From a checkpoint of a small image classifier: trained on pictures of board games with random positions, seen at a slant.
Rows from block 9 of a small image classifier, named by matrix and row number. Rows with one number belong to one neuron. Each number is 128 + 24 x the weight over its row's rms, rounded and kept within 0 to 255. All counts start at 0. Numbers have three digits each.
After each neuron's rows are labels from the 100 images, of 14976, where the neuron reaches its highest value: "lies over" is the class under the peak. Only what is clearly more common there than usual is listed. The data: pictures of board games with random positions, seen at a slant. In brackets: how many of the 100, against the usual share in percent.
# fc1: MLP up (model.blocks.9.mlp.fc1.weight, 960x160), inputs 0-159
# fc2: MLP down (model.blocks.9.mlp.fc2.weight, 160x960, transposed), outputs 0-159

fc1.74:146150099113140139094139133149117098139086148146169136107106104155157139157075078110112150132094101148107134169153111111118117155120078141145165135069164136130089133139147095113178139118132163136127140142116088127128116146090165175147101120104116144116135080102148102154155152135131122116069090132108142141099119138120093109125135125128097098120143154097134145178146115166105089123136183123146108089135137143142143128127137114131149130126119127094122136100121160113080164146116129
fc2.74:170145151123103099161155108145112138103119149132135132150154149104147113148131144085116140118160103171176167102124122112142166107131164115108115094189091091117115115092144123160118138121122101181153150159163160109086146093123132144074171131135140112122110140128134145148108145131103121145144137141088153131123094154154133132111105124076161136112125134119126141129083117106156119128131139128104153128127071141057156162093121108122096091111118151127150103122157129121134153100151142
lies over: piece of the second side (34 vs 4)

fc1.468:146084153077168129132102122150123142096168155151099150113155104158145118096134123114131170138113150098103117130124101130090096103122136112134145136098105103106136143152097139127169124183166158118113156121117126111163121119109114178115154165151107159165175122139132171155153179121118104165171105112148126102109128126123126120138063144130143151149146143128162137171093136113116109142159165157116127141158119159140128117101146151125117118127116149070095109107123135110131114148095156
fc2.468:126122111096141128119137160150147122155120145127182129156132161144094148127148130120134091153170114118170129093100160134153105161130136141121111139168185118131136109090135142092078115105135120143158128131084099123133106121127186101154088112132123047132101147149131118134140137143120146107137145119122154127164101095126130154109110101118125086125156142153105155073156139107141136130096159122134182119151108101140128105076151126142110169088134111129150162116123124112104083140136101
lies over: table (66 vs 35.3)

fc1.305:112147109112095161139138136188134121108108151114136116080160140101139092117096137126131129187144098075128133167132134087114128107130063146147081092116158114141137098126132142114125100139170125119160162103115099147122139114133128109152130129145120134142116096112121150136165165110134128150117138083130142161129119144158129118100078125121158122149162120144093151120135152140121140140199117161139122072082168133147153150143103126107107155119143135104138141135108152163109101145138183
fc2.305:108138121115071155117119127166143135122068166139154099149122129124146183137174155110110092081112119111085117142146078106113097107154162164135135148140155141156128118146121144136143094172069145140148121113135114113141130157118119112146102098150164120128158150132117134123147141090102117127140087130114121143118133072122121127159161082150141111158132114179143134180139121173156126105114116163097170126120123108152101104122116132106142133108099124163130081109135114135091150121142113
lies over: table (76 vs 35.3)

fc1.486:070123051134100100164152125149101132128127154108147124149128166147128128170160101107146129110135115114107139117169143116133137142084122132135125160110146100145135090149144112117161071111124143126106099168114093144115162117149127143134106104099134164140113101174132182107113094145165114108142102101125128126128074115150075142116121127158099106120154073125095163116117140115137125113123127141160148142122103151105145085115120112116115123095149121140148171170147101145087146121131158
fc2.486:157098120103146112115114099103170083153102107125147111121105076082134080138126139142163152130149152106135135155108124147109091150189177138135087147137121161133138155113106111180092103130105112150140125104117144114163137085120140069136135084103167141118125102121141120157165141106083149109108126172141144121124141151112158147142156135124146141156132140093110103104141099162163135107143123118139114129153120111145109166117112160120153116112160102119112110077165126173118144135118134
lies over: table (67 vs 35.3)

fc1.226:118130165153132137163109145133154145109125170139159113147107100143124158134132149138084149173121083094135102131142112126116135136126124109115206116161124140107121125135119100106111102130151121072152087120113175148162153131126108115149064126128127166136154144134107158124098133159101105146126178130152113117139103168101107143126112129148159110124117135140123174123100107138172161113115085130135130119110082164133117174126131115156101145152117096145118115092096143173106098152108086
fc2.226:100128103127105151134093159133107114162152126143113129103122080116127156128126136095081111119176158138136156105115109151130121158167123151156143138092107162097135101155139122195177138151126140153134108139128093130110077164146133131096119127158093115073082146110164111155085122110137158120115103125099115099129123086161113121102164160150086092124114134118109138164141107132170101150155142118122110157135160110087128133136148126159120105091148171110105141156131110126147129117141142
lies over: piece of the first side (40 vs 4.2)

fc1.457:107120134148122142171118103077118152108132117145121120123102089109185169094103143163136105137107106115121088108119154132096118092076166092142133082173111127174117089162123100179130146085152159157161135103132164120111078124134150098165117140142158104115124133145094109124110148136124149191172089146114131117134130107119148116149096144110130133114151174119126112112107145135115116132137167177141124125097138137148091095153139112133114115129142101111120120113109126134157155140110130
fc2.457:142146109134113106138127148110143183136141154131121140134143098160091122114138133171104124101079136114173105099098141081132167114094128183145145111129105170108120107138116090131111119153152148133136125187127140102132120129148115137158087093145160158134114148115131143106119116140178127146102169128085101114156095143126143140125100132097131097145155097134110108138157161101121111118135112157135133127115095087183109151124137143193159139101100165124154143106096111111096118124115081
lies over: piece of the first side (100 vs 4.2)

fc1.611:154139150085101155122131102127158141100089140177107137125106133118110145173128154152140122151123107130118096110114130141133177173137089078122158124100139157151160125129066089120146140130112134149118148156122155142137133118115111141128115160128139119142113131111149129138115128160107117128098128113163142140170121144116103068151099121142079129144127160152131134080088135145108129137114143122112091110159118128176162168122143090155129170158166163143065140089119120115134165134143082
fc2.611:124114138149133119179163157143080106127171117115119112157116124119120167117133111096154122097110119097121156129143149141137141105130120190107146129111125147105145128091139143154144142113127154093131123089104167112124106150171089126097140104129147093133127110174150167123153177169168119126144118148098122118096127173161151144086140124127159102080138078114099118112157094128122102162138114115109128111105126136059115109174142129104153115099132104127124139155097137157146092147104116
lies over: piece of the first side (50 vs 4.2)

fc1.279:138120123133104116142134095180164113104117145097127128104155136138153092092143184142124140153106128097131156155133123155143130120115116132072120124102056123125102112115125108116125152164110163112101160146091107176120107131136138150149144088149177150075182111111149146121137155114116113165120130151166134133103087151137100156094128149109121154157183130131170084145110089136115109119154130113165061153134109120134120106138123143137083140130120131110122146130129149135126104137116142
fc2.279:112139134119144154142104142138119171142103109116181112153103144123116166184117077081094109115140147128122049080122156115087137135106131119109138120118125185132136138163128142134154141109122127179190138106113115118118124128144130110104108121130132119174133146156096122159101102142115142149122149154123114163116106120116100151145166119142134103140126146121114143136091143119138161150132112135140167126120176131128100135122116108165117160105138058118100130135110121116076121172109081
lies over: table (61 vs 35.3)

fc1.177:104098104135104126135157161145133123141106145102153115185127134142113124170138086210132101137137069119114128113093137132093124099110090149169116153140141131126122098090132135131149148113124120097113100147123161165104069170169099137134064140154113134119148142141130113115117165130172130155138098121144101100107119159140142118148140096111123146088117139127108162139127139138103106119106121108159108098106109138131129122139158101073124151124130128166151081183109127112129152111140131
fc2.177:091145144093129104097152117096132152121142117160144102144087099111132125153162109134103101097079127140134098135112202174107140121127147129135122100124080129151141175122139107154127097127123155133145129128105163128107112078101168113129167098128143121115118146123120143132153158128163094100116148115109141141144151128153103155163155123123117156141150100139109138110139114093077119131104189109113137111143113115125147124131113108063155087146160133159156140146168136160158101111153087
lies over: piece of the first side (27 vs 4.2)

fc1.174:116112131139179174102094135107099141129156135088114136112102169116093178159157086079114117116154134130113169126119101129119091115133132156110135155120134127103128114116140107118085133101099165145151157104129148110140098087110132136108140136100096099129131120104071147140170129097136152149142093141126131131122092153119155130141106093130125151126086178097079146176151147124146119147090162188086099171121133129138123134148136134125120088130149092113119140136145153140135127167110121
fc2.174:132165101118140121134129143135192152125115144125109145127158147147139108146154139165113134137145095131136122129124140123117134130112157074155161111150162115101101082109099114118178110130148124099132124156113123132116155187126160149149125132124145103159149124122124166143123129141100127122130143105114161152134135126158124130117096144125131093181121119108122120071118103078091094064135141115103153144137123109143109149066155150150128154115081173130074099144092074107111146096143135
lies over: piece of the second side (84 vs 4)

fc1.532:107159100135149144198109170121148172144073111146108136116134141162177144114109139146159100176138148100143120138154135100088152093075145128122109085177126133130119105129085100108135136156106164108136154144083128123119099142147115127132105106146134113104129097146140091102101132070154151104105169151136133126151125132103119151135104146152089118156127097134142125150156115121107144179127147077087133123126150145123104120140164140109149131149089136155135119130115144121100112101155117
fc2.532:139136143178089116138136130136142075075161097113126119158100058094111099099117141187084149106122144111154106104115148127126146122173144142136168087112075153097135153115134082117112127160135141136125143114107109109111166138115113126186134093133129153129125145111145154154126151158158143140150093140150114095130123128152100109081078152144130112116173110129127159107120153112153140127136123146138159135118141124106164106089116123154154117109093112133128155097126143120157122156145153
lies over: piece of the first side (91 vs 4.2)

fc1.477:096105103123173128141168134138137120118166132113182133099121113129117141126122118135135126126107113105093094141164142157170167128184141172120140153118081119100118091107111099131092120143147136082152159102149131083168155121127137127114101149126138117158093136174124173146117130118094106131197143121092145139089123151125143151117129124102138111081139118138108090165137147119106113120142124113139165124185143148141090152149108115111110136139126100155156099136136139122165100164085118
fc2.477:138170180144143123087083187140124115137133084140130113105145143109137107112131088120105123172165123125148147117070128123092113143165128126156114124139120127129158137116082124106107121120139086114135170120083084121129116113107153115155137131106104145099159140134140151104127116176098142122112111150192134136140118118122112146131101112135129115140119142111154146115078134140129132142141157141137134125144183114131130163064147148141123136135160132069124177091160152107076128098146123
lies over: table (65 vs 35.3)

fc1.318:117112112110114155172093137122074100130078160115124153142126117126135118082153141136147160197148138112128131097103143125129125084085115132108142109159103128105110120148137174118137151180115090115128139138115150149078112129110135169089117146149106133085116135166105090152131095122150106171165118110128104128122143140117143114137142125118154112104125108135128103189124113133136110108112128177152116108152164103129117131156164145098127148180152108128110079127111101149173112153108126
fc2.318:149127157185150097120161138104152155131133091120137102153159136166108103111107103130148112102111126123141114127140111102131144113158164109140157131108131083132157169142152064105160100118115164129090101136093152146149108108124129131156139146135117120151135155134147123119133156091120131094119131141120178113126120115109112116101142157141098138102147147087127153144174118163141150107129153084137123134082083142118094102100115103152089183089139108114174141111076147153123115112171141
lies over: board (99 vs 56.5)

fc1.53:095135117126099108148119133101164183114143126106105118157124129114120137144113139132090119116139103146091123126142142095153131118094096133130120104132124120153124098120118125095153098117148132084152145123133116126122115109146136108119147094141132138099166180170106127134154135162153148136138173138089101127180120157163115143152182101110092139123120145147122151139121134035189129177133097147174122125067101157142122111118121143130142085113135094125140169154128152148100105142135123
fc2.53:119149138114138208134089134125136124093127130170123153101110135115129162109121139140121115114099155110131123119133119135078116131156115133124097130158125131101141126148135111168128127182095156123123096089121178153140121180148123095128089147136113169122132147121159119104116157122099144126160081120123085101131113114102125103153057125117131172163135140134101141126149120163141105142109115161122090110120183142132116080119115136113139107126154203168108143145158129102124143116116101
lies over: piece of the first side (53 vs 4.2)

fc1.98:112108124130102112156142137123133117135141072137140171149155082124115139139080149164114136100131157154134142135155159090173112120105120159108110132151143154159081093154082130122116143086157140130119102152124142158125114167133178148128118122109154121153109103152149132075148116165143112149094125153141125114167102107118084168140115129143082099108189151126123102114137149143098104112148108117146133133096148108100107097138152137104141160165110104146128158124094133118099132085108168
fc2.98:154147092138182129156108137107129153117070151104120108140130124082140138150170133073123145133114099087149113165106097091154153162150100139111105125128160123149135104142183137114150141100103135077130171130166105136081126182134126124131113099112133121112128150099150135169119160121141156156104124116128101144141118148100170100162132097131103110126131096141123122103118121132146111114101114136139104133085099142150155136131091125128147071111137118147140138145191125093120154156133098
lies over: piece of the first side (25 vs 4.2)

fc1.315:145140148086110084117119121150106141110113117143131088076119137123145142169111113141118168167122145108136151170164124113137127092141077156125093081122181102137118108140163135066115161128163107136125115093121102155131141098146100099139092192144150135160163121112167145121148134124110130124100167125133110139106144109102109123135087146138128114131178137153105122143112134133136160143183126156161121137133147146103148133134084122108124143115129129083151087115114135099098162132126166
fc2.315:082114121123100140105138108142170117147075143116185132147136133151095140136152154143123105109176106113145144163087099109138124111132135144111104127142122127120137131119162114150159136117096121103131141118129141147125151108096150126134129131152136084117152100134129117151165121132156133110159132141072180140119125101174105128110124084121138134163125117109107124165144092148163117065121133120131197135114109204147098147136080064145115147130081124139107120146144129155103116111115123
lies over: table (81 vs 35.3)

fc1.479:119138142184167194095110090107097141146133123155178103158113112126172100136135104112130147081119089118138134120163116144145110154118140125129110128161140123123127107116152127130137127130128121164156117130151101067100107129157181094105110107145100152122057133156109132133157095131131144162142133143084117135102098152120157133136140150111093119102089130105127131160132115135164152104143118105109121124090132111120160121128125186114102132094119105103116104144144131157135148135155063
fc2.479:107118134112148124151137101127147133166143103125100179110128163119160123115107151125122108103144159167190110125094124135119140125121119116134137161143132091103148140123138117150117131157134087064107130083114175131169128134131081109124106126124121141156156106111112151124108122142120167129052135138141173127163122108146132117126108096123140142163104169147135135092083087136131119070102120135137098185127131096127129122093145074143155140159120170160117148152115120113132096120147144
lies over: table (64 vs 35.3)

fc1.367:100110149147153109144158129100116108091136123115090137125121130080103144095068124084111081150135115136138129124147116133130121167124125119105146163113139119131086151127098136106170175091117104115146142085094131110119161145106145137129118130130161087140127097101102127147180113117142147147073164162120165106129095154122144172129132130122121120134153155130158162112098141163131176108106157175155136126161129129149160086157115180141136117142143073121085142114135109129138112124137118
fc2.367:139135118114142145121153105139107146129097109087155109124153135132163154135178123149106153132106123161157134143111128081140146122121096108151121098126144143097109103087148125122142131160147134140111144169121160133133147159141117131122096120091107153120181142140110132134114111192107119139141133088112116120145119106149139099112127128132159156131167124086093097117116099104104034128158124121141128103124132175139132085097136127100126103133147159126122086136092079124114207115149153
lies over: board (97 vs 56.5)